{
  "win_length": 512,
  "fused_qkv": true,
  "drop_path": 0.1,
  "eps": 1e-06,
  "warmup_steps": 620,
  "weight_decay": 0.03
}
Rows from block 4 of a small CTC audio transcriber, named by matrix and row number. Rows with one number belong to one neuron. Each number is 128 + 24 x the weight over its row's rms, rounded and kept within 0 to 255. All counts start at 0. Numbers have three digits each.
Before each neuron's rows are labels from the 100 clips, of 14976, where the neuron reaches its highest value: "responds to" is what is common among them. Only what is clearly more common there than usual is listed. The data: single English nouns, adjectives and verbs, spoken by a formant synthesiser in many voices. In brackets: how many of the 100.
# fc1: MLP up (model.blocks.4.mlp.fc1.weight, 1024x256), inputs 0-63
# fc2: MLP down (model.blocks.4.mlp.fc2.weight, 256x1024, transposed), outputs 0-63

responds to: /s/ (90); /ɝ/ (37); /w/ (34); word: works (26)
fc1.28:120089128128073128128140128128128115128128128166114142121107128132109083128151160150108163105111128128116091118130128128128158120128086128124128167175174112064160154145089085128128118128113128
fc2.28:070128128125128120128128128128111128152106109118128107096128165088135158191130129128146135128128149128158128128114128128116126128128128128128128128096129180154128094128172116137168140128128128

responds to: /s/ (92); /t/ (73); /eɪ/ (65); /d/ (48)
fc1.658:128102174128172128128128087127163128128129128109156191161073128128082128128068128128128060144128071128098123144173128132129065128128128128128128120128154164128128151086105091128128124156128128
fc2.658:155097096151112128139128128083165128162128099128128128128128149128093128159128128183128099128128128128128147169158128105164101098090128119128119128067144117170128128098128128128128099152112128

responds to: /ɑ/ (41); thin (high-pass) (31)
fc1.242:128085128092128128128131128128140099128122128128128186135097166128083128153037192128128069150128131128129128128128213128128128036128128128139119098128128128128128178128128128128128128128218128
fc2.242:188128179141128128128172128128128128067110128128128128128078142144128128138128128146156155128180064128128128128128128168179128128128128128128156128129128095170054128171078128130162128089177128

responds to: /s/ (43)
fc1.619:128128151170145128128128143114128128116160128103128131128140128157097146128128128119128128128128089128138128128081128147194088128136120128128117116128181128114128123116128100146128128169128128
fc2.619:132083094137128128128128171092137128125169128117114128128152128106080186159128174128144128058093128112128128138128128084128101073128150128140071128099128128141084128152128128159128088073174155

responds to: /ɑ/ (74); voice: child-like voice (65); /d/ (53); thin (high-pass) (46)
fc1.205:128128128128111128128152146154128161110150148128128125128076098128113128128094179128128140088109128128117118128128148131089150102115128138128128128128128128128171141156128153128154118128164128
fc2.205:128128128169128149128128128058091128128128128128154128126127128115128128128063128128128128128170154128115089128128128079073175181116137128128161090128128136112134090128098128172103128128128133

responds to: /ɪ/ (48); /d/ (48); /eɪ/ (28)
fc1.677:128128128116128173068128133128174082128128128128151128128128128128128113128128153165128085024128128096128121114127128128182078128128155128184187058128128128128128128142110103136100128128128106
fc2.677:190128181128128128182128128128169128128135128128128128077128128128125128059166128128176128155128128128128128079030107128162173128200128157128124132128128128128128128128128128128128084128128101

responds to: /ɪ/ (44); /i/ (43); /ʃ/ (29); /dʒ/ (27)
fc1.347:140128128128137128131128128117133128136117099100128116128128128166114128116128128128128128148128070128128135128128128128140099128128128129128167107143172168130150128128128128128073128128128088
fc2.347:128128128165118154128128128133128128128126085085128128128147179172104106128151128147128128156093094128196128128128071128107128128107100109128126128125108128128066137128092128128147128128128128

responds to: /f/ (42); /æ/ (25)
fc1.403:128128128128128184128150128128197098128128128127128128098149152122128088091105128128128128128128051128159128128128101128208092143138128128177136099128128212128094217128128115128128128064152128
fc2.403:128128128128156128128144128128128128018128128128128128165116181128128128128072146116147128128128128128128128128128181128128128120128159055128128128128128128189105128093107128128128128092128128

responds to: /i/ (68); /k/ (61); quiet level (58); word: key (37)
fc1.570:144128157109128193122128128128141126160128128128128128128128128128128057128128128132128066128128128128216128128128157113144084128128128128163146070128122128128127128165144113128128128071128128
fc2.570:128128128128128128128128147128128128128128128128128119128128128128128128128128128128128128128128128128128139128128169128128128060128169128128147153128128128215092165147128192128128128128128128

responds to: /f/ (62); /ɹ/ (56); /ɔ/ (40); /ə/ (30)
fc1.140:085097128128128128151128084173128128128119167097128148147083128128097095156084154176160128128128110128128128136169164128119128091128126126170128128128096128143159096128128114098161128094147128
fc2.140:128127133128128113181128128088128135144138103121145128128128170118146147138133083128128128173128128163081109160163128103128123148101128128145096148128128128128148137028114166152128128187128118

responds to: quiet level (79); /ɪ/ (43); /eɪ/ (36)
fc1.184:143063178118128128128124128128180128128128128128128128148128160128128128128128128128128082100128059128200128128128145109191062128151128128222190066128128128128128128138159092128128135111128128
fc2.184:128092128165128128137136138128128122131197128128128128128128128159128128128105128128128128081158128128128128128128159128128128054128128074128128128124128128128128128128170128128128128113128128

responds to: /tʃ/ (66); /i/ (59); /b/ (51); word: beach (51)
fc1.736:159128128128128128117128128112128128128119128080161127128128128172128122128128114128128128144151102128113146153128128142128102128128128111157142079107128166173128109128128128128097128126125128
fc2.736:128123128150139143164139128198128128128065095108086140157128133130108128120139104128128185128098074172130128128147128158128128180118128103146152136128128174156102146128058121128128128128128128

responds to: quiet level (65); /i/ (45); /ɪ/ (44); /b/ (32)
fc1.386:142128199128134162128141143128174079128137128085168128142128128128128113128162161190128093045102128079128128097128128114128128128128128128128188061128128152128128161164128101128085128128128128
fc2.386:128161172128097096196146128128128128128116128128128128068128128128150143092142128151128142128128128128097161086059128128128185153145128128128108128143068128128092128128144128128128072128092128

responds to: /tʃ/ (72); /p/ (27)
fc1.685:193128137128103128086128166128140143136149128109128128130128142184162124075128128128128167143135128128157130128080128117128056122151057128128128109128128128129118164128128128128072128128128128
fc2.685:064138128128128147215095106185128110128116119128100146128132134128139105172128104128132161147080091128128128128128151152128128179081128128128083100128107166128138128128113128089128128128092129

responds to: /ɔ/ (84); /s/ (82); word: saw (37)
fc1.362:128128128128193155165128128128128108083108204128128128113128128086128128128046166128128128128182128093128128128128128128128128119128179128128128149128088128128128128128111166128158128095134128
fc2.362:091128128148128105128102128085145123128180117128108099128159128127128186107128128115186124152112138183128128106128136126136141153118090151108096150128128128077124089128156113196161095181128128

responds to: /ɪ/ (44); /i/ (32)
fc1.767:128063128150106123128128128128176128128128128094128128142152128121103128128128128128143137128128088128128128128128128128186028128135128131172128050061128125106128128128128097128107145128135117
fc2.767:128128128128128128128128128128138128128128128158041128109050081128128128128128128128128128128128102128143128101100128128128128149128128147128154128144128062128128105128128128128128128078128086

responds to: /ɑ/ (29); thin (high-pass) (29)
fc1.29:110104192128128177128128128128128128167128128128154128170128135093128096128069128128128061128139128128128128128134128151163128128107149113128128128128081192128128128099091141120128148128165128
fc2.29:128145128088167128128128128128128084082164102123111126052128164149147128139128116121142069128129124144103128128128128128128128085166128183128111128104128128128159088018219128157093128167128128

responds to: /ɔ/ (75); quiet level (60); /ɹ/ (54); /s/ (48)
fc1.241:134128128064128128128177108128128082128132128128128156128147128121128128128128128115128083128141128078128128128128152119128128119128128128139128152109128194128128203128128128128128086121163128
fc2.241:128128142128128128088128129159128128130128109128142145165128128128111128128128090143128124128128104171134076128128098153128129178128147099148155103128128128128138128128109046114130128131100092

responds to: /ɪ/ (39)
fc1.552:106128134110128174128128128111168074159128097128157128128148128101089099117153128134099062079128128128128128128142096128128128128094135128128128128122128128097159128128120125114128128128128128
fc2.552:128128153130128107160170128128091128128128092103097143116142128175128128128128128129128128128072128128186067128112128128098126128128091128151128095110128104164099128128128151128141067128128128

responds to: /ɔ/ (78); quiet level (67); /s/ (57); voice: child-like voice (52)
fc1.313:151128081085128128128164113128128128088127128128146146128126178128128128128128168128128128149146155128109087181118176128128128086128157126128093144128101131188128181128128189128128128128168184
fc2.313:128128118174128122128073128083128128128128128128128105128128056128128133128128128163128074128147130128128099140145125128140116128128128095099143128128128093048128054109128128160137128128128113

responds to: quiet level (69); /i/ (51); /k/ (44); /ɪ/ (34)
fc1.268:133128128092195190081128128099128088128128128128128140128132163128128128128159139128128055093128128128159152128128128075128128128128128128128142078146165128128128081129128107139089171106128128
fc2.268:144119128130128128168189090148128128128156190128115161128128116128122128163089166166154108145128160069111081114110188128128126078128147128128128183107128128128128128128189128113173063128174161

responds to: /ɝ/ (36); /tʃ/ (25)
fc1.734:128098124128124128128177128128137108128128128128128128128128128104128169128128173128157128128128128128128128107128128128128118087128149128128128062119114160133128128131158180181128128128193174
fc2.734:128128174160117128128128128106128182128187109128054146128092111116128161073077128093177112128128128145128055128128128128110122134128092141101128141136128128103128128128136128160128128128128133

responds to: /f/ (58); /ɝ/ (56); /ɑ/ (44); /m/ (30)
fc1.388:177128192111128128128183153128128170068128152146128107128128112179128118105097151128104128095107128128128128128107128120128128128170117128143165128146128120128128145155128136128128138090152128
fc2.388:138164128128134173116128120128064128128125128154117112128153128126165126128139107128128128143172182163128128158128128128095128187101109131128128110128128128164128088085128167140088158110114112

responds to: /i/ (36); /z/ (25)
fc1.506:128128128132128150113121128174128090128107128128165119128114128128128094179128171194128097128176128128128156128128155128163128128128169128128146128128128128128113151128128087128109128087128128
fc2.506:128128082128128103128128128093128128110135128128100128128128128159128212128160128128150139128128166167128128118073108128128128134128080168128128128128096128128128128128128128170128128128128128

responds to: /f/ (59); /ɝ/ (38); /ɑ/ (30); /aʊ/ (27)
fc1.180:128128197128136185161179116128165128128091128128160128160128141128128098128095161128128075128128068128128128138128094128128128128128128128158128128128087178128128128143128128128128128128150128
fc2.180:128141094025128152128128109156113128077128128128192128092128128112151128128128128128128128128190128128078128128128245128128131086128128128128128128128128128128129076128245128101128128128111170

responds to: /ɪ/ (46); /i/ (44); /ʃ/ (28); word: fish (28)
fc1.350:128128145120128208091088128118128061120155128128187128149128128128128093128128128128128048103134146114128128128128128108128128128128128128138176105168128128082128141111123128128056128109128128
fc2.350:162135189128124101128218128128146128128128128107128128070128128128164159130164128128128128128090128078175128102090128128151128096140128128128131128100128128128063148128189128124149066128128151

responds to: /ɪ/ (67); quiet level (66); /g/ (25)
fc1.553:128085175128128128128124137128201096165117128128128133128128128128134086128128128128128112128128106091173151093128128128177110141159128128139145119156177128128128128172128067128128128128132128
fc2.553:128128079128128128128128113128128128089143172128128078083128099128152128166128146128128178180139161128128128128128128128128128085096091128128068128094128128128128128128128128128128128082128172

responds to: /f/ (69); /n/ (55); /aʊ/ (33)
fc1.657:095128130128153140152128063151128129100098141107158128128080128128128128154105139095128095164128114128128128144147146150128128100128128113146128128120109179165138087128128113110175128128145128
fc2.657:130111120112128128208128128128128128128128128128128128128128173128128164146128091128137128194128128188066094192197128090128128128102128128128128132128128128128160118009128144149128079128111128

responds to: /ɔ/ (74); quiet level (71); /s/ (47); thin (high-pass) (42)
fc1.545:128187128128128128128155156128123155128128169155128128117128128128128128153128128128109128087128128065128128118128128109128128128128152136128094128128092163151128191128128184128145104128171128
fc2.545:092118107137162154128072106104128133128171129156128095084128137119158128128132128165123128128128128192128128102128121121121128149128094170108115095153173128079163042103128094150128172164095128

responds to: /ɪ/ (41); /i/ (38)
fc1.153:149128128129128170089128147128168128167128128134128094128128128184128128091166128161147128114128128128146154128113111093157107128149100128120151068103128167098123128199156128128095128128128086
fc2.153:115120128128128128186128128128128128128093137116141128128128113112128128137093128128102128103128096150033128076128220128136128061128162097129111128136128151136189110098157142101128128140092142

responds to: /ɔ/ (72); quiet level (72); /s/ (69); /h/ (29)
fc1.458:128186128128165101128140127128128128058128167128130136085128128126114128131128206127083140128164128128103128128121118128080195107128178154128128166128128128164121167144139159133169128128164128
fc2.458:134085170117128173128128151047130128176128128128095128102128114100127128114112111138128128128128112128128069140128128086101148128155101128120163141128177128128128067147128128170128173118128133

responds to: /s/ (80); /oʊ/ (38); /ɔ/ (31); /h/ (26)
fc1.558:146128146128128128106171128113162124128128057128128155128146128153128162092148138107142128163093128132128092128131128128128128123173108158128153128095176119128128139128118128188128128207163128
fc2.558:123128128105128124128128150165121128128085128099047122139128128128103156128148144128105173128109128128128128197088141118128176080114146092128128165128108128128143084128128128128128106128128128

responds to: /tʃ/ (56); /ɝ/ (54); /i/ (37); word: teacher (36)
fc1.104:213128128128128128128145128128128128128128128128079128128128128164128128088159128114128128128128128128128184128104128128152128128163128128128189128128134087128123128128128128097076128128128129
fc2.104:198128128128082106128213162111128128128128087128128128128158145124128157077128066128128139141128103128128128128104203100192128112128128128126170092128128128180128083128138128128128167098122118

responds to: /ɑ/ (35); /p/ (32)
fc1.368:128092128128133181128166103128117128162149083128128174128141191128128165128128131128128133128077128128128076128128128098128128071128128128128128118115128128128127150128128192205139128148169128
fc2.368:128128071192128104128104117080109128128181101106128128107128128128076151128128152090176157128128171128156090133128087128102128128128128107128128128087128128128128100102128128156128128128128128

responds to: /f/ (89); /aʊ/ (47); /ɝ/ (46)
fc1.602:128128128099128206128128128167128080112128128128180128128113128128128057128128138128091063128128128106128128145160128128128128128081128128128155128176128128128195161128093096128085128111128096
fc2.602:151150128128142066128128128128128114128128101076128128124128128128128202125185128075128146172103128167166128098128128128140128128137128147128086128128110128167081143100214128128132128206135128

responds to: /f/ (72); /ɝ/ (66); word: farmer (35); word: flower (27)
fc1.501:196138128119128140128186128136128128081103128128128128150128142165128085128114121083128128128161128128128144140128128128128097128161128128128128128128100149168128191128098154103106128128128113
fc2.501:116161128128128134169114128173128109128128128128128107124152128118146128158135124130118146128128128128128128128128223173128171175075130111128089112128087150168107128128140128098144128128120162

responds to: /ɔ/ (70); /s/ (52); /ɹ/ (51); /f/ (33)
fc1.335:100128128121154184168158128170094128128128128128128138128106155128128085127067143125128092151128128128084108147128128128128128113128128149102101128128128187128128192128128195128117128128170141
fc2.335:117101092125152128080081128074131128167142147102156128142128141092128166148128136128123111170157147128162128128153119128130128128128128113119136091128160128128128053128128092188145128128128140